{"model": "contrastive image-text model", "horizontal_flip": false, "encoder_kernel_size": 3, "encoder_widths": [48, 96, 192, 384], "text_encoder_width": 256, "init": "kaiming_normal", "residual_init": "zero_last", "momentum": 0.95, "warmup_steps": 1370, "weight_decay": 0.04}
Rows from block 4 of the text encoder of a small contrastive image-text model, named by matrix and row number. Rows with one number belong to one neuron. Each number is 500 + 25 x the weight over its row's rms, rounded and kept within 0 to 999. All counts start at 0. Numbers have three digits each.
After each neuron's rows are labels from the 100 texts, of 14848, where the neuron reaches its highest value: "fires on" is the input token at the peak. Only what is clearly more common there than usual is listed. The data: rendered scenes of toy objects such as cars, trees, mugs and chairs.
# fc1: MLP up (text_encoder.blocks.4.mlp.fc1.weight, 1024x256), inputs 128-255
# fc2: MLP down (text_encoder.blocks.4.mlp.fc2.weight, 256x1024, transposed), outputs 128-255

fc1.703:487478510515499531512514514502499547498489487513497487491521526505440499509475515516505515507484519453516489524483484488459452511491475473477511517535487499493444458506474506496519479564471478498461487528458507456475515536495518495528471523492461467510492496490484518514460466486514515533496500441488454531511475511530505475508477514474529556512513462484471496534523514521524499510517
fc2.703:481519484513494527491550518485504513505538481520522493472467487443520488452489484513507484504502506521455487523521540476509491509502477520523478508458534485503491537502519495427493519512453481503473511535501467511502471490490464491510529500548502499483525484508516521496460501499504500542524477482478540498549513518477524518497530523484534520480529482513530491533480502512488536470470
fires on: "teapot"; "<end>"; "flower"; "ice"

fc1.1:514556490488482450520491497459553535458458513480543529484508508514507503500506508477531472497452507496510515518463517519501492498515517509495514525531519482506509531509489501489521471472491549493537545533538485516470550471488497511461509486508478539490494463486533535505412496482513526503501459526503450477450487532484491493514527464532511543511474498528551525514504531511511493481469
fc2.1:508504508448475477529492549514483481463498481483538452469561482484505464477480504507517496519511517485513563566515495509494459505526506495501525480505561522459499490470499511493477496495534505474495536486524501532531524491492512491482516523505492481472473475521497558487513474494494529474496473510490478498477482502526481555441485457483497502531495500487505497498477501441498501464509
fires on: "bottle"; "hammer"

fc1.361:522507503533486469506490568495498524531504507493467490487515479516482493508507508519498469529481549514465516464515533522497505486521520506509508473485515525525492522477499486500513491512439514485466463503495489531479519494487514512521446557505536517483497496478542445531489532487474504530465537491520539569511470475482535525477501537507503498520503486567496479526459507484519491536483
fc2.361:486510513490536467506470526463500455533452486504477514505504507481482513522525477524539538519494466492536505429538488479508538471449503486541475473471501517512452511532505510502481512543518455508520533497536532508493507498476502488468493513505505525558521502496453465537496509488515514470493511496502476527468510517528496482486484515502450498511454493489524414482485503509505544485545
fires on: "and"

fc1.80:502471509537514511525480547528477537502468534536525468453466507518486513528447478503494531490483506467490485466507509561496515511500538514494544541451533523495537535455492503501503474507519493488482496448553506531479511480489510509461525484521513465491523511527500525541498507536487481498475494487482480473497508498499499500481474504511543505526488498470477511481451487485496481501487
fc2.80:487530487505515536515514545558497499533543503486477492476438481530527490525508444487524527532490506528507502508503472504476497540461506550520480511527503491522573513494508495503517528464482523529482465505507487482496467479537468487483525510491483518470489474495511481483530502486489518497529455511526516512493506521503420443478499472533520486487530524527551499528504505488513503527516
fires on: "teapot"; "cream"; "and"

fc1.33:488525500476486462501491526481534466468494502494495519459483499522492553512496505509517529477510510504485506521469491485495531513496566487482528529476526465481497455529492491483500524560499468466447534481511486481516494442465467518494485524506506512512532495462439493459526503519484498488455529492511491489512488483508512493493514500516509503528509524506544495512491476525480531507508
fc2.33:455495483533528536514510488504502555467525504532474472500509465504495500553488456503500536513510430495432515502528499500453509497520472541442494511517483446509481478495481503508498545549509470498496500496497509489535524516488526505472519527513471499506478538510491503504549501512491508493481502575493518478464456519495539440520503452518495507473508495476482503520496519500512517489454
fires on: "tree"; "umbrella"; "hammer"; "ice"

fc1.220:516449496495493462462551525440501522523512480482476484434497529508527521483497508495516521503503518522547492553491480471452524488473452517474510490467476519482501470538480535515504506494498519513501518444496456504484502518456497500533493481486513479476479482492517517529497522476502490527504497502461485488501452534521503543486508542541494499464545526509490475480489507465500522470505
fc2.220:532482499551537500465490480476492497515505514456521502504527521503494499492502442509511462506554489497474528461517506477504483484488499468489485527443500500492505484494487470501507519510460495482490513478482541533489489511504517526522533478483523490494506490472484499549469499508494533497510503511480495477511517528473532533509485497513505505525482523519522505499481466490464487506492
fires on: ","; "and"

fc1.638:517478513519537488486503502508500475496530536495480490502491480516474466520438491492441514525459501491439480552505488511519543480453509494482491509489492492469490493497507524520515505511487527539484495489447503509482534519522518503510472494558472498483489540523520529530486535507492499502513441530467541451537535490451482490472480491525510506473457494487452497527473491484486495562525
fc2.638:457522475489502483470472493518518530486531516484482524454479506537490501491513489491520481506525489506519523484471519534511502536512486471463471475528504514501504542457474493481545463510498527499471541485503492504503486474520536472507416470509519551464523504544482516499484456491500501540535479455470493490483508485465498559508465547476522489518481520515482480501495492510450540502540
fires on: "house"; "and"

fc1.592:508502451468521473491507493438496548511503495513495480510543473539474478520507486486512503523482512519426530535502537448471502487507493484510520509477492510483490506498527483463510474498463503488512516527472495509529521531524543462442498508502499439513499452486479481497556550494497519499493494499456448538496488522487533454502514488516507475494535532473528489500456504470482528475469
fc2.592:496537497517523501488477523533488484544464513462523518548504556502533499462503455490530461488491431492534523508506532446486530496445528537475504505473533503503481512530467469510500532531542470519477473518488471489482519489456472495487511535478522501507474505496506505506506510542504480510485474507465485515512480500445537515522560507464487501494467501482502461566502477485549486531512
fires on: ","; "right"

fc1.258:501523487489457468514514465491493502521515473495496529508500505475509515543473506517523542490512492509503514508453506506500512502485522500487538525490515480457492529537505498511527501493518493545508487460460539477524513521486524518501475520497464514486502536514487471529481507513484536471453537486519495491471496504532500475498491515463514461519521517490482517491540475484484431505501
fc2.258:555447489481537484497490563489521523507513530487511491491507465522479512499493522512441472507489478511530485483564480521460507499552507525498479493493462481507517502483515498493462504514454483541521462520467549467503554496464541457522468475477474494495512520483518535469501479485516486515531462529526494492490456514516505538470529474523484506515441492505528476519554499494466475509483
fires on: "tree"; "hammer"; "and"; "mushroom"

fc1.378:495550495506482484485509502480530498505502476501500463494552485458533526499506526555498538510441461513498543549496500503471515494466471530497536500497492504533486465487506522487504512521501499447502498479509518489479545467484468486423501504491522513508467463538472475496526476480495494512534514514513512492526529491501524545489493507451487529484441513479511510543462506470469532521504
fc2.378:531505515536509504510531500489497496475483535504471457507520542494489521509459500474439496457501525534503482496488544486476495537476447479507505468525530511490484432488508502463497515477499488476509459494467452491493482567519524530483426528504464506512473522474485474526501514483496492513564464489543505511509545459506527545496447507504473524506477510449472498551484538479509522515540
fires on: "house"; "and"; "black"

fc1.646:444462482529466516501525507518515477489470498486489469507524503482516524498468480519502516477486526487512435497499502510515477517529495506517489505475467511431510478555540494494517489512465488512551509495508553514538474506511534475518492491514486520482508471482531462504507459476483545486554516532484525496511507441480519512489497496514512459503524512551464512509515483472479471465538
fc2.646:490535504492497484525514539489507522523536503487522537503527511492481499482489489474443514512511530520480512491525482527534497478534459477481480526535512467542476515483448507482508523505487525542534511551475479454515510509462481479464475463511509500511499545471503513532493481483493465497497483470500524466502493502526511468536511485499503520486477522509536480519517486549535503457531
fires on: "green"; "ladder"

fc1.533:460521475476473526487455518484502499499482521457493496444476467478502529507516515526489488523526525492440520459468487527506539487500521515472490473456468509509521522510512513557519510545517505452470554471486479494525502476503492525537471531545527524482479511476498494476502483493487499454485513544499540529513461483514507509547498510496523504473491528465485505525481514506481519479467
fc2.533:508526491489492500492484505487524496496535526513514502477447486523510493476532510498484495464494464496530502489517482483445520462508581491513460479523556508526510513531527527529486509534468474511546502477477498554486502513526497506538531521500503503506455520493491474527488516520492531496467532549507479463469497537528509462493527515515475487453519473516514519521493507525488508487517
fires on: "tree"; "umbrella"; "lamp"; "ice"

fc1.230:509538510498508437504542506464526481521526493500502555470520519530473461502458488467491514483456503525473506481533519551488533437505545527469495499503508534475474473543527518485505485422536527486524502541522497480505523534482492528487530470520455518471505454458497534490511479508507496506488470512500525461507487560510488489474489464488498509511486471510531499500526495505504475458463
fc2.230:516509478506455513546486485507479536515470509462484453454493459509490483473509528524517476511435513509511541529451531483530553517503511507509501475463500527466521494478492496493484501482533509512514493531508503474485522503486517511534487531527437539523531500469520488501507478507488492507517452481489504525492507503519498466496477478508509488481481465514465567504523491501476518478508
fires on: "bottle"; "hammer"

fc1.267:513517517516480476490462491485502480497532494530497492468531482531505526477529492494517495475535463456516498527511482508526458503478467522482495467537492495492479477527481482513490515542550525525530512480499521489502441551509530502510465503528491460493515510507499461477504481497558489498537497527510509434498499543518510543485577500469516509520533532507487489473561507479470521531479
fc2.267:516515513503502535497542489467486478493459502512541484484459562499499529503486506488464528467552481501525491522512520505556477471504503494479536498519473476467446511561508492487488494536475502444508463486524545547504506505503485513422514496459481459479504537466515500466465477502552514481502535482498536542467478465511490501468509476515535516488497494508545488499518519492508477550465
fires on: ","; "and"; "<end>"

fc1.494:537490498509525488481525517500497520529526530523490503531508517476474458493505512480461459508437518491515472487487523517523490518519504485485489507497449536497493513472506490550460545508452512488523494516483520524484473540566504509557491539519500512493506498516523506455464494492498508479481502526513480499501504500509446524493517465536506500474476517497473502510510500500507477473475
fc2.494:427520509491530509492456516510477457510496487481485467472459470460510488525519449503481484520536558500475472497517503544492505488492481489507532494494504466507531505499515513481533470499506525473487480475542517464512509489497512479489531493501537528487479474473480521493424504457458493511488475506456490522490507473512524500511519513504502501486479491491515492482540509523535515494508
fires on: "<end>"; "teapot"; ","; "hammer"

fc1.18:432515470504526501510511517474503501535500536528525475457533511476533517518501545545538515527500528526517528515523486536505526487471483473486493494507476528483485514501501496529536513525517522475494499451483500493554486488518499503500460518476519519449499526508491480487523526516546449473459488517516474501510499489517483495479512513457497444505492510530530483492471489481483511497523
fc2.18:453463508470510476530503533525469515528516462472514481493508484563464529477471536485521578519470484471499526519495478514522482514485497503480496513502462528484491480504493528471485462535490527513517536515515532539497490510524548495482450516462496532512468523485521498477501466501484471522539453519484539519513510483502471483483519474470461501526512514500540492488491483533514490459504
fires on: "and"; "mushroom"

fc1.377:520497509492509521532511476470569502451518437486505488490506502497482496462468465483474437479473551490502488523539459534502537541494501463542510521467494492513508517508544541509482514501528493518485528491503505511516510508511446467511512521424519496486541487488513507503534564503550533519526479504522495501508504501509472450494492543465489497488514503498508505550513506478507483531460
fc2.377:483526493487521513501475461498479500504556489509488462536464531524453517485514524484504517524546509471478512514522481504468466504479560513465483451515508474553495502519546488512519470533531521480491498492485480540486568482499536497486538481483513513520511541504505480496523501493505520478443514488482538525490449448496514481487465490507523471474539464507526493453484457494448526505524
fires on: "barrel"; "tree"; "lamp"; "trophy"

fc1.418:498531489495487512507491484439477494523487522526504539528467508484539466496484514537495464481525472504506491494466477477522514500474540509513484529472543500527509497508516529492467511477509510476512515501487532481491544498484524467462537490512478559467535480486483522493480466479510514488518491516519511465485477513466486507452491484483520501500477444547494522465541534513492445538478
fc2.418:495532454494504541479496470487480492537496490547525527492478485509511501511498497495506518494475523478507548507520505525503516489529545530510470442495559504493448521493518481511522519458514496526495476494548535469500503512467563517480472500525512478479517482510493474480494468504509502513493446487495502469493497515476476481474510517501489490499482490533502543492493542499498454490477
fires on: "bottle"

fc1.71:467495496535500455469493508512527491482461521515468541483494467463510521458502473477455515513505498506480492481447495495528524459478474519452480442528490486525513486506494501493523471495487515531487543477480495491530531497489502494545517520533473551495447487473526496497489509468541490579529528528498497521515484429540517541460472483500524503465494511540480493522473479449508486499496
fc2.71:506498492487511493545474531503505533482484527490485499485489517507506518458525490489488500493516540465517434475538519477538547471465472504498514520473510502475486507506517467527544530484525529504514437503486502503521535517533482515539486515468518479513489521564466505483471544515553480480503498508509468536497500517474460494530494516483486499516520503477507506506499457489489494487508
fires on: "green"; "ladder"; "barrel"

fc1.268:500504461519486527527474497511502483485437536548463491504509517471506516550492551521508486476523528515480540520510483569524481524482527489523493545515491479486488518489498498455520463489507479496457525495522491535441481497547457514452499521477528490412526474553487540498502475493528467495499502536496483525500502488526550489488518510494490467488496526536500466463509493512515512490484
fc2.268:502520455562491496523482502521471475477492500516466533517489512500496491505498510524506483450505520487531498523522516495484535495567456530514486524475547508500473491467487505520532515485554476527507506521515503487482462494548471469463510468481502506498546464506480476480516473527535488473540510515517510468506536502517495508454519504501482492563500504504480443509510534493506545470517
fires on: "hammer"

fc1.630:469482472483492482505498531477501535504467458481519505490518533513519499515530471520525491490523508505539456492529526467462469522507526556497470476474545541450495512508513520493523499465516464523526514481506505494459513526469483522474468493503468471478552525500525492493506455511541488499480502483485522502504535496501505488460548520507509529454510492510492486513495530498497477503455
fc2.630:498533503521508499491506475494494507512494477512489492450518486497423460473537472504482493520474464535516463544497512488477472503521515510514540511475511497470498509486479551501498518533539509534470516524476484532484521503437508485503524491527488498466492499460485469470480472545489551513530473541487509451514497479494541508480500465509547458523501451504535514543486489487455465468453
fires on: "hammer"

fc1.85:493504507483510550458495566458512487505514462457474505531506496557525491532510496492514546496498484546417488478503496502525478498514495543504521511494483521510552482501532489517472524463521507498476474492506490502538481499490528493476538516457513487463535478483491475506537545469512515516484460516511489485526552528483536513470526469542495465513540492504508510521474489543480505457483
fc2.85:508520461470486494531475496522479495505492453499560447476528502536507518526442497459499491510523503503472539488482556506478490500523544508551516497520477547507475505529541512477497487529493540463470553507537507477445485498513466509510526492472520457499463524496508477508521503502523512488499472526507501518468484558514485455520490469516484515491506539520502463520522468490471476470517
fires on: "<end>"; "yellow"; ","

fc1.148:524456486485503489489534483506518523471530526501529463513510515520439515510480519467476530507480507493468522522497498493530534506472466460524458504509507514492460493486515511511535495442516520488480507483513503482503488492505488448521469519477484492508567499492534486495488558490526481462517482532481488471497531471481505510477532495519486460488489476481548474487521486517500548539528
fc2.148:496522526510468513480467451530458433505519498497512482499538514459497469499507534511562547476491443547525523490492506506534446531507510500514480452501482511509522531468492525498460497521495507480588462503451514487484493464495447553502555522497523489472513511488501521538493499530490503558563488499478465500520484458520487497470509502482514479515489474475545476502533500498536497512491
fires on: "<end>"; "and"; "red"; "lamp"

fc1.372:464538464489484493475478469474473534478494492471511519547530484482518492527473525519473508456517524533467529479517524500537483522542464482494465492466485511535536467468511482503482496511530523490515507523539482504501494494507499504480509501476551537483506470489534507537475520544539514485510470495539512493569473527516530511485485498508536475498494475549526545493504496531501495506511
fc2.372:461430574498492520485495482505499471489477521524519517509494504479451482508527519460507518494540488478515504516498531480489488470500521519461467526521502509518511513480482505479471511489500494481515554512512481479519550491521507479527522465482500460462497487468466484535482485491505486497460530547517508534488508502515519505482479520523472460551446476502467491501526487494518502503514
fires on: "hammer"; "bottle"

fc1.178:478474464495506506519535487482503537481485500524481545495510544494511489449464492503506510488484459474552508498500476476505491518506497534490512488498485534539472494523546522525514513490543503494487537459462473530499467532561510492523503509487488473531512517504477457505488483463517480521523488473522475490477504486561497492511494486509533535501498489492495469464528492504514496495485
fc2.178:460521538484505494508480526494482471479519507472508431519451474492521524459520467501518532563482480471489504477493543490523461527509562462520499533541514497509505454495481516495527509564467504433516509510492517506484517528495504504500497491490519488551507490507489501532478520511490492521526503509468540514512505512529512488509542495513535472515447497495514491532493447475476482508519
fires on: "bottle"; "umbrella"; "and"; "duck"

fc1.613:515506478485522520490451499492520471475493487480494533470454522536492488521501505547488480521513512513493460538527503489518500492534518475447500480500538474446472521489503515553525500508528490448480498510460529500501476487507515529452467490493474486483477492478505515520476480528504491504500510498531451484481483488508525459507535528521522476461529489454521514463484494498497484480542
fc2.613:511512468433507489488488474496532518500468468475497546518511451545457446504546509492534470509563505491502511498507494476492468503513474505492477490477520518499518511500519485464478478499490481495495484487516553506519502484480512499479469496485508452533535556451517511537505478479507552479542528524504508463512513554505514484493499497493506479493466525487571497495525464500476493538510
fires on: "hammer"

fc1.76:507478456517533501481477518495522496495491500494476493498513495528498493549515511503512444454524510494474514506510476521504492524525527532499475528549530533494463497518446525481478473480573511467501540473479503513482508526532505508484465504451520492516540499457474491492500543527491526508483526529513513527527498474505516506475504482492458499488507485497520491514507512532508512497530
fc2.76:529536487483474462475487493513501472523516545503489508457502461516499468528527514499511486533515516573495460499490497530494487494522491482493506518497489469466494498461479483489504530510467507554441450498547496499488495504486521504456533521519490474469531554496527453504450523507538461523528497487492474535465509484431526530512482491531509474545485506517551470443508453501475494514482
fires on: "and"; "hammer"

fc1.404:543458477517550520530474525508519519472489483523516516493505502437474522537494510533501517484494486525517530517494503497472511528553532493509500515483499496505512523485546505487514538478524502483496528474466551522524499515501496511527504475521465498523519504495519461522467530500518450501518482508473507486470498528446505484450557557520479522495483490507505514523508502487472550453487
fc2.404:527497521513478479523546505493538472504489495522529483503504531505505441530510522473502527511471488536503531511492497502514501477496538484512484499474544486516477446488505521472497468484460508527500523443465503497509496503514522516470454491484502509494493456501481497491467482525503492556473475440532501488452484533534517478497534484498525532509557493486499492531463489505422509541508
fires on: "bottle"; "mug"; "and"; "mushroom"

fc1.172:456475523508506498471558463459493477442505496464502510508480516512505515483528475521486486452525508551443471506510543492512506523446524463484497521495466493454459494509514487481501496495498473479519482466529484516521498476464514474536514516477524472511514478490517473434489509504495510509498512536498504495500502492512500486472519479520474465451485439494530554463488490518485524532500
fc2.172:559497479506500490455488545526514492481530459491524458489548486504484496505501490485520497522501543498526461522476514489490512493468505542522494474453458468483479523511500494457475490485490438510477543548493469486520491471490456517529461496499497503507515465519481515489544499472521512481511485510563547507521488533477471506515522497472485462502494486490522500477502501480486483503519
fires on: "barrel"; "pine"

fc1.91:458486536473500506496481514476480533533490527515453549506500486501496448469494485518466531473463488516499523569514490549517469474474525503506500488512497509447534501496531523467509537506464505524520478491443482520514522457518498446462462471520489554489500512508495523515512518510538471502483491487505514519479504523471506517472499459477519480467500505510507484489504516503505469493504
fc2.91:456522496478466484501517473464510492515537501480476502530524525526498503502441471506488512532475505524490474535515542518496549553512516520520487494469549461494493492510486462538544495547523488485496495531502522467472509495490535472572508486486505551464465509491470484513495470491494486465518466486507519513505501499480508539516464477478526535439458509545510478487544481498467497493478
fires on: "house"; "snowman"; "teapot"

fc1.284:488519481492510483540459499448494473528514521543525492483463527498501495502532499527492526496459528545505459522520516490517499491511519486514454515505527476505492491519491496490539506509491519488491539509484467520501509550497489517542516515519458471498495468526503503468463521508477478449512449547530482482517475515481474515485520492519542516495515518494469532435512508505486536488489
fc2.284:494565517506465542498500484499511542522528523500489547496505483503513481464525482520519462476505503441512504457531485538514485499497502566447482468493475498483487530498477463465541518488521520459529483507497483477476492518504473457498511521526501491461481478534513544483535434535543514530489485462509515458515548478545503506488471493527448506499478489507559483494512473503512474514540
fires on: ","

fc1.693:482472491483541484491562489479538495489496509518502477526507522491514488486517461454548506521471505504528557529502516476478515510508535496470487488550497498509505499537521457478501531520521508517473526493479480473505481468491499490482505581525505512480503466500511458455540535499487481481481482518493501526481528538488543489446551463534497524509504526498520443502494481454456490498503
fc2.693:483541502494492473456493476509509492492524540512486493491492491540504536503513534474462517523486465484466503501528505479528507517473489503580477480480493536504499469480517476520492509509461539506498493528488519458504517532537505541472495485529470513542501527508495500494533501507508518476493487509484518512512492496490534493492528515512498514501523486470483531532484492533527544546541
fires on: "and"; ","

fc1.81:526500504520525536504481511522484488492522515529486517503483493494487469516505504473488440532466509487469481495492490511500522520517489498487454500486525501485544445546540526487539514535508525517481553463497507538479492523511478443550496480503472504494492517491560429460508517477477488514497467479465488475483467502519508522504537519488503501492539513521521514500472479481476556518489
fc2.81:506540488497519560517511476477515463519551505497498501521537476493541498526473471479475484511477464505498533517550478453477492464442508528516484527465504551572480515565502486498515481474477504527506512492525515515510538458464483467496481523505541483527504477511517524488454504488489505444477500474501503469469535527523489512507495513537492565499526471487505507498477499526472531520530
fires on: "tree"; "truck"; "umbrella"; "lamp"

fc1.302:487502519501522547508472496519513513494457507517491497520505454493533527466538516482489518495544473513498485533509465483498501473447518490518485539493510486519604458510522482515488493538471482507500502491514487502544520502467483490485551468524445492510515495508522463488484480462512477503525515503509525507465494477450527508519456469498522482501522537489512498474518508501473504472547
fc2.302:470474515478466468463495439521517473509474501492483499508511510466517498508561486536461516485478525519496508509491506493518533526498535474569468513487497487567525522464463549467473525488481527502459477478522463536509521487498540428540517499543527529538485486512498533521486513508502495512494538502477483498505486510524488519471521518483498517477510544502461515499498450469516473527524
fires on: "right"; "barrel"

fc1.566:515514476493512540523494532508500479502507513492512460453529471534472477511547534509474515462504511493519494518485477505447500474504509535483502514512503511519545441511522493503503520457533473546503509455488491531484525524497503552493483533501507495525561520495484481474536492530516471518532450543493513486520495496511544555468479532499523512518504458505532514518519523486503506438458
fc2.566:490512490498495521488515523513477524507521513448519501461516487481532474512488533448501502505500553468531491510478508490492500499468553505462466488502518466456496465530500499508494481545484502506530475496527516485550515495527478497510501527493468501488512488512522487531456487500475517514493485464500496499445517485508471512493494486507519537569463538490459502505492511502550495502485
fires on: "bottle"; "hammer"

fc1.95:493500532495498513483557435492481489469483525439520489536501453502540526491526461503498508512520474500478517480475498501571495484514462490499523538482504474507489510504497542513486478513487534493514516476507467473497506474486474482485519523432516540501550493500498468499519565496484500523496508499520481489491562483525478520458458470525456518523528488491542500445460450561488512538520
fc2.95:492484552482522507510497503493516452485500510508511483532501543485516477423526484500507459487521505474526517486461523503474481497445486498468502525518516511533532542498516542474496491508496481514469499508474488488524528513538504483423535464536484497530472514501456507479525481490466487496486492450505550509519478513482477463485530455524478471530529437499480517516505478502484489489521
fires on: "barrel"; "and"; ","

fc1.699:509482506495514510465491539459510524467481506491478530514470529482523506524521472520521518471462504498536501466470491509477483511517484544523480525458500510477479500534459512521508524471493446489534526458464486530491519483477454546468473477492455514533458521512463483539535485485527506490447482465546467483501482495530491517557481513548490518519460514510490502507481492473544501498488
fc2.699:502529529514479478519495559490505509516484481452509455500503526473481506504473449513513511483542529520459521524488502532517532553499453518493508499449465493539472473480510505482505453496509470501521483421439544519506508514501500510444517451506478512526514509529531506492490505476542489493496511473497490536497536477555526442508468506484487500484531514514522492520515511508480506513473
fires on: "house"; "hammer"

fc1.635:487476484518471525540491525494467463485482499466507509525513526483485521488494492505470458494501508496548490485498489474529522435512526484482533487445479501524520491519533484498530483504469521499504480462531509510455518492492460538489499455521509517513456538500468505465513511477455524507523511520547536476476481518485475528463498514532465503527482503490517520469482527468482487494498
fc2.635:549503505497525503496503440490483483479472512495468442488513531480496513495505509534518487531469503518489527502489515488495496477471518496463470496518484487492492512497501488508489501535484458505542517475472509500493451466549497499482455573466530525451496513490507500472469512520511506512502487477519530504478529479489485575451478496501513482496514491483463532490513520500534479463468
fires on: "and"; "<end>"; "red"

fc1.351:498517465509496485473471497475490486473491517532499471509484461498498488494500517527515480514496482489483508534459524509490522501499498502486473436487515513499480472522491523478506547498493522466500510508519513489522473518507486514514466481520536486479523492516548469516494517506473438534541495491514546548484476496499478499481522496492447441454498524473538479494503489485456524482499
fc2.351:512526506508536571488514473491492530486507496515476506495482505480502536505472510525515507442516493504520499524530500469478487484508522509514494518516516467474524519515506492535504464444502502503522536474475511508466543527497513484493477499457495459449523497511503497537488531495482479492490522529515525478483520483527476502533547489478538540559538513516531494502465516452452527549483
fires on: "flower"

fc1.325:510479461464532509501541447478521537479529481486480472478450515500467527499480543481503473501520509580493476509482497520532522526513465490513520505501519481501494537489499507473517485521514529471466533481466509565506458536517481528520508502498508525487493473519500488481509482491467495481485484430498497537514502484486496472516519505527494474476524507472535505507487477434500561496481
fc2.325:548500478462498540484514503501497458482520534476501507505538486484494529490555469506469494529510509521493526463491512496510416521520484518542473500469509527465503499531501488458453508501495484478499481502488504513488458511450528521483475464487466504509501544444558508478550491513478489475484511481504505505502516502508533477479473499502516530538488472489469487409499500544484520484513
fires on: "<end>"; "hammer"; "and"

fc1.238:525505516525483482527451538442475468498497494443491485511510498474469498516505500499475495511483450469480548472485490484547509472509488557442503513452458518496510498528494480504503518497486496523505475549522463539493523448460487530490492501485491498512462528523486504515498505523461538515503494512531514552517527522513459521483495514526521460497456477452500517467499479507531511447515
fc2.238:493488490505517485500484494545526505505506522476505534489507487499489540509480485526488514500533534555516470502477511482470463520496490476473500526499513488550521482522469475545510489482505492500527517481551484452432491533516552500495526512506526512473507507549564458451526510505564474510505492542501508497485470474452501480485497487489490505481542522527525487513459492460477484527500
fires on: ","

fc1.583:512527445518491497487492537502530450502457483455474501516506510493505476513472468459533513508510519497480500542471518462542506493486523535476528494530522536431461517525475547489486514530503471514492505507494455511497529460487491511536480527506494514517509484476479506510513510475471502527461501553482516486516500455492491537533512483515474458524508485487561507492500472486495503477442
fc2.583:473501495518539467471486545489495520462519492548506549477540520441477534528516476494504518520468454522474480476515511498517473471505524483551512499510536488500510483472483476496502545483521510530498509465475486513497497528506521520554464500500498513561517474506455546494559470531498514473540519512529504501512507528500520460497474495503487470497504476544469520504441514458523561478473
fires on: "right"; "umbrella"; "barrel"

fc1.310:504450498467486496540512480495472508503509544442505488482531427522489498533484470445505494510505482500496507501538519512499488486487497503506506486460525542540520522537513552479532492434473513503507502478530531505503493506488541489474483455492473501482489494494501523520478490459506518517523464501474545491465553488490521521482510504486485466491502489500530506529529449527470476508541
fc2.310:470511522503512512500519460500510478483489485477464505523489551535515553497523534544530503474489507459535520503465555480483504485490506483494512481506457535491556527466475493452495490519495523543510526529480480510483465517532471457463468463510529493479511476493470531513512551457483490515524497524492488497531529500510506497500468494507485490499494538513521451542484501504483500532510
fires on: "right"; "and"; "house"; ","

fc1.629:468514501508515479510441527463534498507520538499513533480527470501491470494533512491528495516538508531476438540457470491541516548522541502497499490514469518442563469483489507518530505528528445488482506482448497506473480463551485514498496493525495504512496487548442497482495480522493509478517471508533534462494486508462488560503511500523431519509481513487485482464504501486524523506510
fc2.629:462537521461502471474490541455516506529498510475495456523461468485515490539488485477529507483532548507497453514530527464547496495486486517504519508515514484524503503534510444509437473490496514543503484545480486507482502486511518481433499505511506507527493442499467485484500502569528510486494484444505478526477483532494487470480513551504503517475531475497519523504522490545484546510506
fires on: ","; "hammer"; "<end>"

fc1.696:518550540500513505527525487465524503522503534523535500528509488541493464506458546515481505471483503544519527539528524499517494553482459522551503483475498490488473486510492505475531503515493481532481493528481482501478484528491544540495461543484501509539526491477458547503518493504494500504500468498531511525482480483501487512464525501551499497482475470485515504503474457519506501498479
fc2.696:453510495505530482480498549512526533499516517492523476501480518447531494477489530542498512480465497536519465498469509515489495520501454449518504490509535514452514480468480466531504504471490509446521509508516465467462525482539514506550500497469478527453497466509506507517509530535493497461500474495449469548474480524480503522467557499468514500500534549499466523478480506513525500508490
fires on: ","; "and"

fc1.354:503449526507479528534472509471480505482504491504552501508540498525462484478519509489461468501467499519489497490463526496479495488495537473475505517499479502482448484487520505499512486505478504478519524500476525468492501465500451504522497521502505493467491486510558467478503522494468494482518489512425472473503484494514504472510540546460477460468496545493532509526517468499505578489513
fc2.354:500491534531474494489518460470500473483530476515511487500573514536479478505484499506502489502518487467498501475531488509542511472496499433492471483478492524532540517516494527487455539526516486532542512475504489514496496513512479545532450509516495505473511493503467487459477496483507510534524486483524469469519458537506477545489502505516516513496463489519486456481488416472497493493523
fires on: "and"